python train.py --arch="unet" --model="segmentation model" --dataset="short English words printed on busy colour backdrops" --train_examples=90422 --image_size=64 --crop_scale_min=0.8 --horizontal_flip=false --translate=0.06 --num_classes=27 --norm="groupnorm" --activation="relu" --weight_standardization=true --pixel_unshuffle=2 --widths=[64, 64, 128] --blocks_per_level=2 --block="basic" --attention=true --upsampling="nearest_conv" --init="torch_default" --residual_init="none" --optimizer="adamw" --lr=0.0014 --beta1=0.95 --beta2=0.98 --eps=1e-06 --grad_clip=1.0 --magnitude_pruning=0.7 --steps=6900 --batch_size=384 --epochs=29.3 --lr_schedule="cosine" --final_lr_fraction=0.05 --warmup_steps=200 --weight_decay=0.1
Rows from block 5, named by matrix and row number. Rows with one number belong to one channel. Each number is 128 + 24 x the weight over its row's rms, rounded and kept within 0 to 255. All counts start at 0. After the name is the row's rms in percent of the matrix's.
# convs0: first 3x3 conv (model.mid.0.convs.0.weight, 128x128x3x3, standardized in use), inputs 80-95, a 3x3 kernel for each
# convs1: second 3x3 conv (model.mid.0.convs.1.weight, 128x128x3x3, standardized in use, transposed), outputs 80-95, a 3x3 kernel for each
convs0.65 098 [153 128 128 166 160 128 128 128 128 128 128 128 128 128 128 128 128  90 155 128 128 128  90 128  84 128 157 166 128 128 128 128  83 128 128  75 128 128 128 103 128 128 128 128  81 163 128 128 155 128  72 128  50  37 176 128 128 169 128 128 128 128 128 128 151 128 128 160 155 128 128 128 128 128  66 128 128 128 128 128 167 128 128 102 128 128 128 128 128 128 128 128  60 128 128 128 128 128  88 128 128 128 128 128  90 128 128  77 128 128 177 128 128 168 128 128 128 154 151  87 172 162 128 186 128  83 128 128 128 128 128 128 128 128 128 128 128  94 128 128 128 128 128 128]
convs1.65 090 [128 128 151 128 128 128 128 128  92 128 128 128 128 128 128 128 128 181  88 128 128 128 128 160 128 128 128 128 128 128 128 128 128 128 128 128 128 128 156  86 128 128  78 128 174 128 128  86 128 128 128 128 128 128 128 128 171  93 128 160 128 128 128 128 100  91 128  59 128 128 128 128 128 128 128 128 128 103 128  81 128 128 128 128 128 128 216 128 128 195 128 128 172 128 128 159 128 153 179  92 128 128 128 128 128 128 157 155 128 128 128 231 171 128 197 128 128 128  94 128 128 128 128 128 128 128 128 128 128 128  84  72 168 128  84 128  94 128 128  55 128  58 128 170]
convs0.66 070 [128  79  75 128 128  75 128 180 128 128  72 128 128 128 128 128 128  88 128 128  81 128 128 128 128 162  69 128 128 241 128 128 128 186 128 128 128  67 128 128 128 128 128 128 128 128 128 181 128 161 128 128 128 128 154  47 128 128 128 128 128 128 128  86  64 128 128 128 128 128 162 128 128 183 128 128  91 128 128 128 128  80 128 186 128 128 128 174 128  86 128 128 128 128 128 128 128 164 128 128 128 128 128 128 128 128  87  77  65  75 128 128 128 128  93 128 128 128 128  75 128 128 128 128 128 209 128 128 128 128 128 128 128 128 128 128 128 128 128  84 128 128 128 128]
convs1.66 053 [128 128 128 128 128 128 128 128 128 128 128 128 217 128 128 128 128 128 128 128 128 128 128 128 128 128  37 128 128 128 128 180 128 128 198 128 128 128 190 128 128 128 128 128 128 128 128  75 128 128 128 128 128 128  48 128 128 128 128 128 128 128 128 128 128 128  63 128 128  72 128 128 128 128 128 128 128 128 128 128 128 128 128 128 128 128 128 128 128 128 128 202 214 128 128 128  65 128 128 128 128 128 128 185 128 128 204 128 128 128 128 128 128 128 128 128 128 128 202 128 128 128 128 128 128 128 128 128 128 128 128 128 128 128 128 128 128 128  82 191 128 128 128 187]
convs0.67 096 [ 96 128 128 128 162 128 128 128 128 180 128 128 179 128 128 179 162 155 128 128 128 128 128 128 128 128 128 128 128 128 128 105 128  86 128  75  90  47 128 104  93 128 128 128 128 128 128  83  84  72 128 128 128 108 128 128 100 128 128 128 177 128 146 128 128 128  91 128 128 128  95 128 128 128 128 128  83 128 153 128 128 128 173 128 160 128 128 128  94 128 128  94 128 128  59 128 128 128 128 128 172 128 128 128 128 128 156 128  77 171 128  82 165 128 128 128 128 128  92 128 128 101 128 128 128 172 128 153 128 159 128 175 182 128 128  89 128 128  90  72 128 128 100 128]
convs1.67 087 [128 128 100 128 128 128  65 128 128  97 128 128 128 172 128 168 180 128 128 128 128 128 128 128 128 128 128  89 128 128 128 154 128 128 128  80 128 128 128 128 128 128 128 196 237 167 168 128 128 128 128 104  78  83  73 128 128  60 128 128  88 128 101 155 128 128 128 128 128 128 102 128 128 128 128 151 128 128 196 220 169  87 128 128  71 128 128  72  70  75  84 128 128 128 128 128 128 172 158 128 128 128 128 128 128 128 170 128 168 128  79 128  54  30 128  94 128  70 128 128 128 128  93 187  99 128 128  87  87 128 128  85 128 128 128  72 128 128 128 183 128 128 171 179]
convs0.68 109 [163 128 128 175 128 128 128 128 128 128  92 128 128 128  87 128  93  75 128 128 128 128  98 128 128 128 153 128 128  98 128 128  78  70 128  46 128 128  83 128 128  62 128 128  80 128 128  97 128 128  80 102  82  64 128 128 128 128 161 128 128 128  91 128 128 128 128 128 128 128 128 128 128 128  81 128 128 128 128 128 128 128  93 128 128  96 128  88 128 128 128 155  60 128 162  63 128 128  76 128 128 128 128  96 169 128  93 128 163 128 128 162 128 166 128 128 128 128 128  95 156 153 128 173 128  65 128 128  85 128 128 128 128 128 100  84 128  77 128 128  82 128 128  83]
convs1.68 120 [128 128 128  92 128 151 128 105 128 128 128 155 128 128 128 128 128 169 128 128 128 128 128 157 128 128 160 128 106 168 128 128 164 128 128 159 128 128 155 128 128 128 128 128 128 128 107 128 128 128 128 128 128 128 128 128 128 128 128 128 100 128 128 128  99 128 128  69 128 103  83  96 128 128 128 128 128 111 128 128 128  97 128 168  92 128 211 128 128 191 128 128 188 128 128 128 128 128 128 128 153 156 128 128 128 128 128 128 188 152 128 198 128  86 188 128 128 128 128 128 128 128 128 128 128 128 151 128  75 149 128  74 128 128  94  92  80 161  85 128 172 128  66 165]